A small contrastive image-text model, trained from scratch: encoder widths [128, 256, 512].
Rows from block 6 of the image encoder, named by matrix and row number. Each number is 128 + 24 x the weight over the matrix's rms, rounded and kept within 0 to 255. All counts start at 0.
# convs1: 3x3 conv (encoder.blocks.6.convs.1.weight, 64x64x3x3), inputs 26-38, a 3x3 kernel for each
convs1.0 [133 150 134  78 145 100 133 149 119 138 197 107 131 102 112 130 172 133 139 151 165 114 158 119  95 155 122 158 103 118 115  79  80  80 115 153 144 135 134 111  79 131 167 123  69 116 107  85 131 107 148  99 155  77 149 117 111 125  89 124 121  91 128 154 162 117 144 138 131  94 118 137 119 143  94 104 160 106  98  98 144 161 127 135 143 137 131 139 146 129 137 151 133 177 159 143 121 138 163 142 167 119 142 134 118 120 123 118 102 171 156  97 131 127  77 102 133]
convs1.1 [ 99 167 159 115 132 106 126 145  99 111 114 178  94  92 153 124 110 139  98 120 105 131 169 140 148 107 135 114 164 137 132  76 119 169 133 137 144 165  99 125 119 108 126  87 137 113 122 177 107 172 133 141 105 108 147 165 103 127 155 155 162 174 102 157 143 132 129 138 119 124 123  97 143 124 126 153 141 103 130 119 160 129 151 130 148 106 120 158 144 115 138 126 137  90 122 144 151 174 132 131 178 147 158 157 122 135 105 149 101 112 120 128 123 137 144 123 136]
convs1.2 [152 136  98 155 163 121 129 133 109 167 147  93 159 112 135 142 128 102 135 140 122 104  87 125 108 124  91 110 121 145 118 145 135 124  75 155 160 108 106 148 155 139 114 110  98 150 122 109 122 149 160 129 122 124 153 156 114 131 112 126 130 138 104 156  83 158 162  90 152 116 104 143 100 106 116 129 122 177 133  85 186  83 165 141 136 168 127 151 141 115 108 148 138 144 106 153 130  84 117 120 129 138 116 168 162  86 192 172 128 134  97 167 126 115 158  94 121]
convs1.3 [139 152 121 154  93 120 105 129 135 141 103 103 162 108 110 139 165 127 116 122 124 146 146 186 164 116 141 102 155 168 115 128 148 159  85 143 127  97  99 107 130 141 143 124 120 182 157 120 130 141 180 149 128 164 122 118  60 152 114 176 140 115  99 158  84 138 137  94 131 144 112 121 144 143 123 105 183 123 135 123 130 185  81 127 164 140 128 108 196 113 135 129 155 123 100 139 134 165  98 129 141 139 165 144 138 173  89 148 140 119 112 117  98 101 125 156 144]
convs1.4 [121 140 160 103 170 128 102 109 141 158 164 119 140 150 105  91 136 135  78 133 128 127 155 195 139 117 139 135 121  92 112 130 133 108 113 108  75 137 141 128 128 152 131 171 170 145  85 116 118 170 122 158 143 130 128 158 113  89 169 169 144 160 156 126 172  91 120 183 109 148 133 136 125 155 118 164 127 156 139 120  97 147 113  96 136 113  90  98 163  86 146 150 126 120 146 128 112 137 125 114 165 130  98 127 125 132 140 128 124 147 126  97  90 114 172 139 140]
convs1.5 [132 111 115 131  95  99 149 112  90  90  99  99 116 146 117 115 175 151 125 109  63 101 153 154 132 130 155 102 147  95 137 116 137 129 105 166 132 104 199 150 107 141 152 120 130  83 155 122 124 122 119 100 114 111 122 150 121 179 144  82 111  87  97 159 148 141 123  84 128 117 133 151 134 157 143  97 132 158 140 114  82 132 100 110 118  84 125 129 141  97 126 102 107 128 100 113 113  89 127  88 137 135 108 135 115 139  70 117 144  93 122 102 116 113 118 158 141]
convs1.6 [133 133  95 125 152 177 142  97 133 118 131 140 138  84 122 153 187 165 119 180 188 135 150 122 159  93 137 136 150 128 190 131 131 144 162 147 155 107 117 130 109 106 123 155 178 148  93 118 125  93 143 118 143 100 109 141 170 127 137 145 140 113 120 152 136 134 111 133 124 154 122 122 133 151 180 179 111 168 135 162 129 163 119 131 135 130 130 109 149 151 103 126 149 114 160 130 139 143 139 111 108  76 143 123 123 103 118 112 115 124 128 133 160 167 112 113 100]
convs1.7 [168 150 148 154 140 102 182 125 148 146 135 128 144 112 114  70 147 130  87 130 115 133 147  86 149  95  90 119 122 118  95 137 183 136  88  96  95 151 116  99 118 147 161 136 112 120 152 101 162  95  91 150 160 127 112 112 111 103 105 137 122 117 101 140 154 126 144  98  68 138 142 134 138 130 103 133 141 144 114 111 106  84 125 169 120 136 141 135  72 122 116 110  97  73 116 155 139 133 132 144 115  85 132 116 143 180 118 119 119 129 133 122  99 101 112 148 129]
convs1.8 [135 153 172 129 151 110 126 129 116 157  88  93 107 148 177 129 138 113 133 128 141 175 117  89 124 148 138 130 151 112 118 121 116 136  97 153 106 114 110 154 130 143 127 128 108 144 136 114 116 155 139 130 108 183 179 105  97 142 123 152 160 104 134 192 149 147  96  94 147 122 110 136 135 157 121 127 134 128 108 136 134 151 100 120 145 131  99 117 105 181 114 104  82 199 130  98 104 125 159 163 154 131 120 133 122 137 131 129 111 124 144 117 101 142 160 191 132]
convs1.9 [109 148 178 172 109 150 145 108 142 146 148 134 158 151 136 125 233 128 127 128 144 115  97 133 139 138 149 154 135 124 158 112 123 122 156 133 133 127 122 139 109 110 152 136 100 129 131 122 116 128 144 131 104  96 147 151 150 138 130  94 150  79 142 119 100 166 132 136 101 118 134 113 159 166 131 122 133 113 135 136 124 156 143 135 159 158 129 106 153 159 117 174 159 151 171 135 138 162 109 143 139 107 114 106 133 124 119 180  91  82 150 104 155 120 145 148  97]
convs1.10 [ 81 118 135 138 135 120 124 137 115 104 121 114 153 159  91 133 101 105  95 100 126 113 153 122 149 168 133 124  92 140 120 120 148  62 147 136 121 112  92  72 123 146 144 114 110 125  69  78 163 140 120 148 137 154 150 109 170 155 144 134 140 138 123 154 104 144 126 123 120 155 120 138 127 110 155 165 155 123 104 126 120 115 154 112 136  89 123 131 133 158 139  84 132 143 136 106 143 132 116 135 123 124 148 152 148 126 118 113 100 116 118 118 161 104 103 128 139]
convs1.11 [153 130 152 113 165 150 138 157 162 145 131 134  92 141 135  96  87  92  96 141 137  78 142 105 107 119 102 146 100 161 129 135  85 160 150 132 169 114 124  65 101 162 158 103 138 170 145 135 117 111 122  83 151  94 143 195  94 134 135 138 138 109 105 121 198  89 129 155  99  72 121 154 129 161 148  97 108  81 128 140 102 124  98 139 145 153 161  96 131 128 113 131 117 155 104 104 131 128 128 123 153 115 113 167 124 116 149 159 124 120 117 141 141 142 140 157 137]
convs1.12 [107 167 160 139 113 128 111  82 124 150  98 162 139 128  82 169 126 169 124 104 135 137 110 147 127 132 103  97 149 123 170 134 151 103 178 146  98 137 112 159 138 105 157 127 137 155 137 180  96 163 110 115 132 132 125 192 126 113 128 124 126 143 133 155  93 121 142 115  90 143 119 109 118 110 122 168 121 158 122 146 123 157 140 144 112 146 133 163  96 153 122 118 140 136 145 177 137 128 112 128 150 150 114 108 114 134 166 168 107  89 137 134 184 105 142 147 158]
convs1.13 [151 133 142 126 135  85 102 138 143 102 128 116 145 158 136 114 153 101 144  67 112 126 124  93 110 119 128 108  77  67 125 105 113  70  90 127 134 112 134 109 110 120 200 120 142 121 178 128 166 116 107 157 146 117 106  98 116 170  75 130 104 150 141  81 159 175 121 148 131 120 136 111 101  92 136  91 164 124 140  82 172 142 152 143 140 126 140 166 122  93 108 117 176 133 132 132 105 128 125 140 165 146 135 150  99 159 109 115 132 138  79 122 104 143 105 146 146]
convs1.14 [116 110 134 172 178 140 135 144 151 127 135 120 103  88 137 116 125 132 137 106  99 124 145 117 156 158 144  99 153 113 124 128 130 116 135 104 118 102  84 120 133 131 145 146 121 159  89 119 120 143 105 126 101 125 119 115 124 151 103 102 138  70 129 145 153 113 133 117  86  81 135 157 153 140 138 108 127 134 158 116 125 121 133 140 133 133  99 128 144 131 115 145 143  95 154 156 153 138 170 138 160 170 127 142 106 102 177  96 164 116 117 161  91 160 115  88  99]
convs1.15 [137 149 108  92  80 141 119 115 114 108 111 112 123 115  95 146 124 144 106 111 101 132  86 139 147 115 175 101 120 140 132 123 137 171 114  76 169 162  87  99 126 156 157 139 150 150  84 128 161  75 100 102  88 101 134 131 138 124 165 106 171 107 108 157 127 127 133 151 125 133 157 101 154 119 130 138 119 165 130 163 104 144 163 150 139 114  90 117 177 136 119 109 136 139 108 139  76 147 121 140 152 177  93 107 173  84 106 149 146 156 177 113 100 131 184 111 126]
convs1.16 [137 164 136 134 127 149 160  89 116 148 119 110 127 120  74 144 141 124 103 106  74 130 143 149 130 148 161 123 150 132 142 116 133 133 114 121 138 108 132 144 122  71 142 127 139  91 106 133 148 124 106 109 139 116 139  98 185 105 100 157 141 100 131 153 143 119 133 124 125  74  97 127 134 126 125 121  86 140 138  43 118  94 128 114 132  91 117 119 144 148  80  94 145 128 124 135 108 141 144 105 114 118 133 152 141 122 109 113 122 136 143 114 144  99 117  99 130]
convs1.17 [100 124 101 112 153 103 109 119 167 164 113 136 140 118 127 128 138 117 101 101 146 145  78 107 125 108 148 136 116 120 144 184  88  87 132  93 113 114 132 126 116  99 102 163 173 107 133  66  97 127 124 148 105 122 114 148 110 160 143  73 141 105 105 123 150 102 150 124 168 105 153 155 127 145  84 135 114 114 136 170 136 151 121 139 100 134 117 139 119 130 124 133  99 171 122 139 112  89 120 120 113 121 161 121 148 131 148 113 114 125 162 120 139 101 129 164 135]
convs1.18 [ 92 119 125 124  74 116 120  93 158 140 119 129 146 129 113 134  85 120 147 122 113 192  94 145 143 150 114 137 168 130 141  99  89 140 150  96  86  95 116  82 118 142  62 116 135  82 116  97 103 157 162  89  94 157 111 156 113 105 162 119 142 172 124 130 147 142 131 154 121 107 140 144 120 127 171 118 148 173 119 145 120 141 142 125 134 157 113 101 141 135 158 121 157 111  95 170 131 148 129 127 139 130  87  89 133 136 104 118 139 123 137 104 153 112  99 118  83]
convs1.19 [122 103 101 111 102 142 132 139 143 168 107 133 102  97  84 142 158 127 157 141 101 131 135 105 100 109 154 108 150 123 190 137 131 119 137 110 156 172 105 140 161  71 123 103 101 136 155 117 141 111 107 176 140 121 107 134 137 149 130  87 138 130 182 106 149 127  83 127  62 138 120 121 137  91 121 156 115 133 107 153 149 138  79 144  96 116 113  86  80 124 119 115 132 155 161 147  94 115 102 119 131 158 121 123 134 118  99 123 143 126 118 100 132 152 111 124 162]
convs1.20 [137 137 106 134 106  81 182 107 119 130 138 138 169 112  80 150 112  99 144 139 170  95 171 173 106 148 128 164  88 121 116 144 107 154 133 138 124 163 105 121  84 132 110 102 119 124 137 129 102 123 145 102 114 144 154 135 157 120  88 149 121 100 159 147 101 148 139 134 110 142 150  99 160 132 145 155 108 142 100 153 120 172 164 110 154 128 113 113 125 120 138 111 106 141 108 126 110 100 123 108 121 136 157  89 117 132 140 133 125 132 106 110  79 114 151  50 154]
convs1.21 [134 108 131 128 136 109 169 118 144 115 149 130 130 128 125 143 159 111 122 132 123 103 115  78 103 121 124 108 115 122 137 124 115 151 164 112 121 133 150 137 128 113  99 130  90  98 115 133 168  77 128 153 134 168 112 130 111 140 132 133 134  91 136 119 109 132 115 123 106 115 141 143 158 134 123 131 125  74 140 131 121 100  92 139 141 113 126 154 180 175 132 118 113  92 128 122 136 103 113 123 105 135 131 136  71 160 127 123 107 127 140  83 123 133 112 135 149]
convs1.22 [114 117 174 113 131 143 128  95  93 111 134 126 137 157 145 152 150  92 115 124 133 114 120 120 147 150  81 128  93  65 115 167 113 109 150  93 121 174  94 122 125 105 133 110  99 152 154 125 162 127 136 149 163 115  99 106 148 157 150 132 126 145 141  88 101 137 119  99 126 171 138 132 122 156 157 108 151 139 148 100 134 146 106 137 113 165 106 141 130 156  80 142 123 116 139 109 121 144 123 105 136 141 159 112 102 136 146 140 148 138 120 144  92  68 153 117 135]
convs1.23 [110 102 140 149 123 124 147 127 140  96 149 135 117  95 149 148 146 174 150 164 143 110 135 103 137 137  85 121 132 118 100 132 114 179 144 170 140 131 130 155 123  84 112 124 107 144 171 139 131 107 117  92  99 134 117 137 150 109 121 117 116 143  90 121 146 107 137 126 124 176  90 150 131 128 144 101 186 118 141 112 109  89 166 117 156 101 146 130 141 134 113 143 122 153 106 129 148 151 177  96 134  98 154 134 151 127 157 133 118 115  99 134 155  83 110  83 122]
convs1.24 [120 137 134 104 144 146  67 133 110 115 148 154 120  99 199 135 161 171 124 156 123 130 156 117 127  98 169  92 133 112 110 136 106 103 122 158 176 162 121 156 142  66 114 122 116 156 106 127  94 131  72 138 118 150 119 135 144 131  91 114 110 145  81 110  94 134 128 144 102 145 191 170 133 140 142 132 124 101 130 102 119 125 107 148 126 151 178 191 166 100 114 149  97 147 134 132 162  91 152 139 156  95 152  82 158 108 132 154 113 136 102 145 107 140 144 136  99]
convs1.25 [130 122 105 143 127 168  98 120 113 147  82 117 119 143 104 114 162 114 158 112 105 183 128 139 182 120 158 148 139 118 127 134 145 139 144 101 143  87 140 146 123 103 114 111 152 100 140 126 133 125 115 109 114 149 108 143 137 156 172 152 143 128  99 130 107 124  95 113 123 110 102 171  99 151 118  95 127 141 123 124 128 128 153 117 145 140 110 117  93 142 111 121 156 158 132 130 140 167 125 112  97 114 121 150  84 120 117 134 141 108 120 107  96 131  89 126 155]
convs1.26 [114 153 115 143 127 121 111  96 121 172 119 115 155 121 107  97 128  80 161 102 144 103 127 102 151 126  92 111  94 121 108 134 153 124  88 142 103 139 118  96 141 121 140 156 131 142 141 150 136 124 148 109 109 107  98  96 130 156 157 122  77 108  78 141 156 130 170  85 127 148  96 117 131 149 139 159  93  88 125 140  71  96 127 131 126  70 166 130 118 111 154 140 104 134  94 151 147 122 126 160 113  97 130 114 101 119 120 138 130 123 116 155 143  87 161 120 110]
convs1.27 [100 142 150 126 146 124 119 124 123 128 147 150 145  93 136 120 152 110 127 157 121 110 150 146 119 157 135 110 128  88  61 126 124 110 122 105 135 139 114 134 156 139 114  97 120 122 113 101 135 104  99 136 140 113 102 116 113  98 102 132 128 122 133 160 178 132  98 136 101 174 147 116 122 137 136 136 151 177 174 148 101 166 123  75 169 128 146 105 141 132 105 138 108  92 114 126 121 103  87 157 104 143 134 143 104 119 107 137 103 114 178 124 151 134 133 148 130]
convs1.28 [142 124 102 175 153 143 100 111 153 125 173 140 109 133 102 131 131 125 154  82 171  91 109  92 118 141 124  84 132 137 115  95 127 106 144  91 119 154 129 121 143 114 117 124 106 135 131 129 118 117 105 134 140 115 120 149 149 115 112  94 164  97 154 117 131 102 110 133 122 183 154 136 144  53 134 132 187 124 125 157  83 109  77 120 113 164 130 139 123  80 103 124 124 166  95 145 175 171  89 135 121  97 147 142 124 133 145 122 144 122 182 142 179 125 117  91 131]
convs1.29 [126 120 164 120 150  67 158 106 142 107 108 164 135 162 147 105 110 155 129  99 165 141 123 145  91  71 148 112 120 127 126 139 108  94 143  98 122 119 143 141  86 121 144 128 148 120 121 112 151 116  91 130 131 125 139 120 118 112 124 148 126 123 121 175  87 112 163 118 105 146 132 167 161 132 128 133 130 125  84 109 132 150 145  71 128 142  84 177 105 133 121 108 120 104 115  77 115 104 116 146 118 142  99 148 138 135 129  86 132 116 132 119 120 137 145 174 134]
convs1.30 [110 106 123 121 110 134 105 123 136 117  72 151 120 145 100  96 104 145  78 170 130 133 113 124 113 104  85 144 107 140 141  96 119 170 152 109 124 123 100 126 122 132 132 127 118 134 161 169 149 139 136 120 124 133  99 119 154 122 133 115 103 131 131 130  96  99 125 138 155 117 140 121 124 132 109 102 133 130 119 123 115 148 147 126 137 136 146 149 121 107 124 145 131 131 109 150 148 106 182 160 130 122 153 107 120 120 108 133 113 118 114 131 119 146  93 125 123]
convs1.31 [154 138 141  83 103 158 105 120 135 108 144 109 186 170  98 122 109 121 163 142 136 163 124 127 141 126 108 136 139 147 119 174 140 111  95 144 122 137 139 147 115 155 122 113  92 138 110 164 134 124 101 173  96 146 175 142 136 117  99 150 166 133 117 165 114 112 128 138 143 135 123 121 118 220 141 142 139  98 114  92 108 153 115 112 153 111 173 115 149 149 133 156 157 172 145  45 116 105 135 141 121  88  93 142 158 147 166 170 132 116 116 113 134 109 118 139 133]
convs1.32 [102 142 165 127 134 103 116 112 134 114 136 161  96 106 144 149 107 149 125 119 141 125 132 127  97 141 120 142 115 122 120 109 126 101 115  72 142 119 142 163  81 139 118 143 144  97 161 137 156 126 160 133  99 141  96 133 132  97 107 168 128 161 126 103 104 130  96 121 133 122 162 143 129 134 132 136 169 130 115  99 123 126 123 134  82 108 156 115 120  95 117 163 143 123  99 122 115 116 120 113 172 157 100  94 152 129  95 128 138 135 102 132 164 104 173 134 176]
convs1.33 [122 141 136 107 150  97 133 157 147 117 149 125 105 111 136 215 160 190 112  99 159 114 137  81 122 125 139 172 115 101 174 161 118 117  99 107 164 134 111 120 105 134 145 162 142 155 136 139 118 170  86 144 102 173 119 127  84 134 162 142 102 140 122 139 130  97 162 145 149 122  98 108 130  98 158 123 143 118 104 166  86 129 126 107 110 100 154 140 155 136 141 122 120 143 111 108 171 108 120 166 112 130 115 136 102  58 156 153 127 125 135  90 119 118  95 124 138]
convs1.34 [125 110 124 127 139 108 117 107 119 111 121 166 139 126 103 129 150 112 110 147 108 124 107 120  98 128 128 132 109 147 132 141 129 145 132  78 146 132 112 119 156 155 120 126  98 153 113 127 112 181 132 104 115 125 106 101 130  75 119  89 101 114 115 177 138 125 135 156 158 131 122 107 133 144 160 152  85  92 162 136 124 119 116 122  96 130 127 128 113 145  79 124 119  84 124  97 112 125 162 103 153 151 142 157 144 107 134 127 153  95 156 124 149 150 140 146 104]
convs1.35 [128  87 100 145 126 115  98  98 130 153 123 124 133 131 156 155  93 127 114 130 119 146 116 136 133 142 143 143 121 137 155 140  88 134 145 112 134 152 146 131 144 134 171  38 113 145 137  87 137 151 121 127 180 118 155 151 123 111 120 124 110 138 150 140  96 136  98  89 140 128 143 119 104 109 112 138 123 123  94  87 117 159  94 148 108  99 158 173 120 153 139 121 107 112 138 145 172 151 196 118 156 134 133 128 106 136 143 129 135 123 117 143 122 137 148 113 141]
convs1.36 [116 114  79 136 137 121 112 121 139 143  88 156 120 107 112 126 125  96 145 155 162 145 157 101 125  83 159 113 108  88 119 106 127 126 127 156 130 155 105  92 142 119 124  96 118 124 172 127 112 111 158 127 133  92 153 108 136 142 134 137 123 156  95  97 103 102 117 108 155 143 138 126  74 159 143 117  99 158 125 115 139 122 162 135 160  82 139 137 154 155 166 209 162 120 135 157 115 167 136 192 122 131  97 144 103 124 112 145 129  97 104 176 124 125 145 131  98]
convs1.37 [154 155  94 114 114 107 148 162 147 116 128 165 144 136 150 132 121 122 129 140 113  98 109  92 140 110 117 129 154 141 143 125 155 129 138 136 171 145 118 129 119 123 118 124 169 160  94 141 138 107 108 111 125 122 176 129 154 205 114 113 127 166  89 104  75 140 156 100 123 137  80  93 102  92 153 176 150 156 105 160 135 117 130 160 154  89 121 105 124 162 163  90 117 138 117 147 103 127 176 139 129 143 145 137 114 137 132 160 129 137  97 155 115 139 152 148 138]
convs1.38 [133 111 138 133 140 143 120 151 171 137 155 166 101 122 139 107 103 106 173 132 164 148 136 165 132 160 120 132 122 142 109 111 141 149 124 106 135 144 126 118  75 123 151 141  97 113 139 132 135 130 155 171 107 164 122 102 148 111 111 111 115 159 163 122 135 129 136 156 146 112 114 135 146 122 156 128 121  95  97 114  95 110 147 123  83 126 100  86 104 179 170 109 147 141 153 175 155 152 128 130 125 155 113 145 135 113 118 101 117 160 104 127 107 125 114 114 149]
convs1.39 [139 153  56 121 128 142 124 102 129 133 139 148 129 150  85 147 135 125 163 136 114 102 130 142 118 104  76 135  92  95 114 107 143 143 114 143 114 142 125 138 134 133 101 145 128 135 119 133 130 212 159 115 135 141 167 113 114 111 150 170 125 117 151 129  76 131 135 137 128 156 111  95 142 142 176 119 147 141 120 146 114 133 158 119 116 108 131 125  88 158 157 126 120 161 153 128  99 142  94 101 132 113 115 110 129  83 121 143 103 133 137 106 153 139 165 208 115]
convs1.40 [157 189 131 100 126  91 130 159 134 167 115  89 118 138 119 172 129 120 140 156  92 108 177  98 115 160 122 107 176 132 123 113 140  94 153 144 145 170 130 146  86  92 134 101 115 119 117 158 124 168 145 104 119 139 111 156  92 119 189 153 137 113 149 130 133 120 111 102 105 108 111 132 103 142 155 151 118 108 139 146 147 124 167 134  80 151 121 118 134 131 168 130 102 106 134 125 123 133 114 113 111 136 173 120 111 107  96 156 127 168 148 142 122  68 113 107  96]
convs1.41 [100 167 100 112  89 126 138  97 178 128 150 111 141  86 126 138 112  66 126  94 144 109 124  86 125  99 141 128 149 142  98 135 163 112 142  89 136 102 150 127 174 112 128  84 150 115 194 122 102 144 179 125 100 123 159 170 120 117 140 124 100 137 140 149 107 150 161 125 115 175 103 129 144 132 107 165 123 129 134 128 144 150 120 108 131 130 112 175 131 134 139  76 209 154 134 131 145 186 113 138 120 137 133 161 152 154  87 124 155 149 161 108 135 137 154 117 144]
convs1.42 [171 113 141 161 160 120 102 150 106 154 137 154 165 115 139 123 126 140 126 118 107 126 134 111 119  96 125 158 164 117 120 136 117 101 158 133 146  95 147  94 137 123 110  95 120 117 112 114 121 120 118 137 112 116 136 123 105 127 167 127  89 136 126  93 136 107 115  67 157 124  74 119 185 142 116 179  94 164 148 105 138 124 148 113 139 116 142 145 121 140 157 110 126 146 131 123 130 135 131 114 113 149 125 101 110  82 102 140 166 139 120 157  94  88 146 119 157]
convs1.43 [101 130 106 166 139 119 104 125 136 103 150 138 172 169 147 138 152 111 152 107 169 107  85 113 104  94 116 130 120 144 156 163 145 171 116  98 171 142 107 107 128 140 131 112  86 121 151 126 156 127 145 146 129 113 142 138  99 134 161 151  96  97 164  97 132 125 124 156  96  87 142 147 131 156 100 160 173 136 148 136 162 134 115 122 179 112 155 118 147  82 106 102 153 134 151 117 115 119 115 101  98 116  89 102 118  75 125 115 142 158 103 102 122 182 132 131 141]
convs1.44 [106 140 141 150 113 118 149 166 119 107 114 109  99 120  96 142 185 125 124 162 168  92 124 201 121 118 138 157 155 137 134 111 117 109 107 128 132  99 112  96 133 131 145 153 110 113  98 138 144 100 117 159 154 110 133 101 156 113  69 123 149 153 158 127 159 139  94 143 131 177 153 149 178 125 125 140 127 136 129  91  93 129 139 131 104 129 177 102 101 125 142 111 128 134 111  82 122 182 125 106 110 161 108 167 114 118  96 183 100 155 113 153 135 116 133 125 120]
convs1.45 [ 93 117 105 110 114  86  90 149  98 158  85 186 126 149 104 143 145 138 114 161 125 132 136 154 105 175 144 138 120 166 128  93 137 125 112 121 169 117 164 152 132 115 116  92 111 184 150 101 131 153 105  88 133 112 156 129 114 140 153 126 101 100 134 104 134 116 139 128 109 163 125  77  97 128 128 172 138 105 172 135  80 106  99 109 182  74 162 196 137  90 109 114 119  87 132 141 179 100 106  99 103 150 194 141 149 170 118 107 172 158 117 129 129 106 112 132 120]
convs1.46 [130 127 131 118 158 144 122  84 138 110 192 162 148 146 139 164 146  98 103 121 116 142 141 109 161 125 157 135 113 136 148 137 126 157 107 148 129  78  99  90 150 120 109 111 132 100 134 158 168 113 140 104 145 124 140 190 115 109 131 129 148 106 156  96 169 133 119 136 110 111 101 128 118 111 111  86  95 103 127 150 155 108 105 141 158 171 135  98  95 116 109 128 116 130 131 115  84 163 123 120 150 166 151 139 173 133  70 107 136 124 168 119 130 146 128 146 159]
convs1.47 [ 88 134 140 133 133  87 124 135 145 134 143 127 130 164 107 110 146 160 132 108 130 104 125 148 128 112 155 132 174 199 152 135 102 120 123  77 123 134 135 130 150 122 110 163 110 150  94 113 133 101 129  99 105 146 141 133 128 134 160 112 110 136 133 106 126 128 109 143 113 129 128 175 106 163 121 103 103 141  97 172  98 137 124 158 139 102 122  91 169 157  91  89 132 145 134 132 128 122 136  58 108 116 110 131 100 135 119 157 149  86  97 141 126 103 142 122  91]
convs1.48 [169 176 119 127 103 141 126 137 135  92 161 131 145 128 159 111 137 170 153 136 120 143  78 104 132 121 146 119 112 110 149 107 105  87 102 142 168 147 110 131 102 123 151 176  97 177 154 137 145 126  93  85 156 180 177 151 173 139 107 123 131 139  90 126 152 143 144 129 118 144  93 137  94 159 132 133 123 135 128 114 128 146 158 106 112 123  88 131 117  98 105 133 154  91 156  94 123 145 121 141 132 158 142 141 173  83  89 125 153 164 207 112 109  87 169 162 116]
convs1.49 [115 208 170 133 142 127 142 129 161 140 133 147 182 149 103 134 114  88  55  86 154 138 154 162 157 157 108 176 138 140 126 139  83 149 125 141  73  81 150 117 122 106 179 159 123 153 110 181 106 142 145 134 117 124 132 103 126 177  82 135 117 108 131  84 146 162 191 176 158 144 131 139 129 138 146 127 189 132 119  88 123 130  94 101 136 141 102 191  79 146 140 103 124  84 121  76 138 120 125 147 137 115 123  87 104 131 147 172 115 140 147 151 133 153 146 149 161]
convs1.50 [ 90 126 120 130 166  85 131 126 130 130 127 183 151 128 125 140 135 134 173 118 203 146  89 134 137 117 132 174  69 198 140 141 178 109 132 115 120 115 154 121 121 154 105 146 157  96 138 113 111 107 120 141  98 118  97  73 101 138 103 111 127 116 122 117 158 121 113 159 120 123  70 136 133 122  92 116 130 167 136 170 140 120 157 208 156 100 153 113 116 126 126 147 119 108 148  98 115  66 120 152 150 113  70 103 148 136  95 121 111 114 178 113 119 118 133 166 119]
convs1.51 [160 164 173 177 134 129 103 108  74 102  91 165  85 142 151 140 147 139 132 140 117 148 121  94 136 119 116  95 137 135 150 128 147 145 125 142 102 122 152 115  99 145 121 112 136 133 139 131 124 133  99 139 136 120 131 118 105 107  76 131 120 138 101 110 137 122 127 139 111 111 107 154 118 152  77 141 107 147 126 148 130 160 147 125 135 103 187 123 159 148 129 142 100 137 121 133 112 104 111 153 144  97 138 189 135 141 104  98 154 100 133 121 170 118 111 131  96]
convs1.52 [116 145 109 158 129  99 142 114 125 158 141 101 102 128 125 167 122 116 130 125 153 100 138 133 149 146 104  88  84 134 143 135  82 107 148 168 137 117 131 138 154 145 100 124  78 156 112 118 161 121 133 164 142 101 155 126  98  97 137 110 130 123 142 138 153 161 117 140  93 132 129  75 140 114 128 114 107 185 145 146 152 118 129 161 125  96 117 135 107 168 134 112 131 158 189  99 149 168 111  85 118 142 145  96 123 125 141 101 126 156 104 117 134 112 121 142 140]
convs1.53 [126 132 155 138 102 101  94 112 141 123 149 157 129 105 146 122 123 142  98 147  91 132 175  77 135 128 146 141 120 100 174 137 153 141 130  98 171 126 132  94  82 144 113 124 117 107 148  93 124 131 116  88 134 128  98 150 114 123 142 106 109 134  91 105 104 134 115 111 150  63 151 106 133  95 128 146  97  80 128 119  97 154  77 121 128 173 135 100 115 139 121 125 148 119 108  91 103 140  96 104 131 103 119 137  81 174 130  90 137 101 140 103 112 117 134 100 122]
convs1.54 [122 170 106  93 131 113 123 130 115 118 122  90 101 111 114 160  94 146 117  83 165 119 141 147 114 120 120 115 110 150 110 108 128  97 115 108 163 116 160  80 133 129 207  94 100 118 105 115 139 129 140 117 137 140 107 127  93 132 139 159 130 101 135 101 149 188  96 145 136 119 104 123 132 104 113 116 124 125  87 141 156 183 108 114 113 147 163 108  82 149 132 114 135 146  74 138  94 100 162 137 140 119 113 119 152 109 111 135 125 113 148  79 142 132  89 146 183]
convs1.55 [110 116 146 149 170 138  71 153 140 153 146 142  83 104 149 126 161 129 156  78 123 142 114 110 106 148 141  99 134 126 148 148 112 128 117 125 130 112 125 142 159 116  89 115 121 102 133 102 171 137  96 115 135  96 161 102  90 142 107 186 165  78 137 109 181 153 146 164 134  76 122 136 123 121 151 109 137 139  95 117 177 119 177 114  80 183  52 138 116 110 125 193 141 112 135  75 186 120 105 112 111 127 142 178 147 138 168  99 171 132 131 132 119 153 106  71 125]
convs1.56 [105 136 137 157  96 141 134 101 153 136 142 169 130 127 169 155 127 111 166 114 122 160 112 148 164  86 159 115 133 138 124 146 125 157 132 122 148 113 127 134 137 160 138 130 138 153 109 130 140 100 160 141 126 125 126 109 150 126 135  96 160  97 146 119 132 143 101 131 166 128 102 133 129 130 118 103 164 117 129 113 111  92 218 120 100 166 115 101 121 124 102 114 155 105 151 121 106 144 124 105 152 151 107 158 110 141 114 138 149 103 112 141 126 145 121 127 118]
convs1.57 [ 83 134 158 146 145 133 139 103 139 105  69 100 106 121 118 101 136 157 118 109 104 125 164 155  85 101 122 149 134 168 136 104 103 153 140 105 119 162 135 116 136 136 124 103 105 119 117 116 134 136 122 160 152 127 148 159 160 133 120  85 114 143  95 123 121  88 119  83  97 172 162 158  92 101 171 102 109 164 131  99 144 116 125 114 124 126 173 122 197 129 144 121 189  92 140 138  90  83 115 140 121 125 175 178  80 102 153 101 145 137 131 126 134 147 174 183 143]
convs1.58 [121 116  98 159 139 131 171 117 149 139 139 120 127 129 116  90 125 146 143 119 135 131 158  71 105 121 140 116 112 159 114  86 150  90 128 148 138 130 143  78 152 101 177 121 111 129 144 118 139 148 152 160 115 140 132 141  70 144 175 180 137 130 111 135 112 103 165 119 154  83 116 186 124 125 132 153 117 137 129  99 142 118 128 129 141 100 182 138 117 172 120  90 124 142 138 140 120 161 148 142  84 154 136 163  74 130 132 172 156  83 188 161 176 123 128 161 131]
convs1.59 [135 151 105 122 109 124 125 108 141 116 164 126 154 125  81 145 131 141 136 146 108 124 142 145 152 127 133 120 113  98 107 114 119 152 144 105  91 137 118 136 141 121 117  79 125 106  83 107 124 137 122 115  82 132 100 136  73 138 119  88 100 112 122 137 160 102 110 144 144 133 123 101 144 112  78 153 147 139 154 107 164 139 105 136 131 140 121 121 147 100 153 108  83 106 121 127 164 158 110 139 152 137  49 119 131 146  84 105 135 154 121 144 139 144 166 115 144]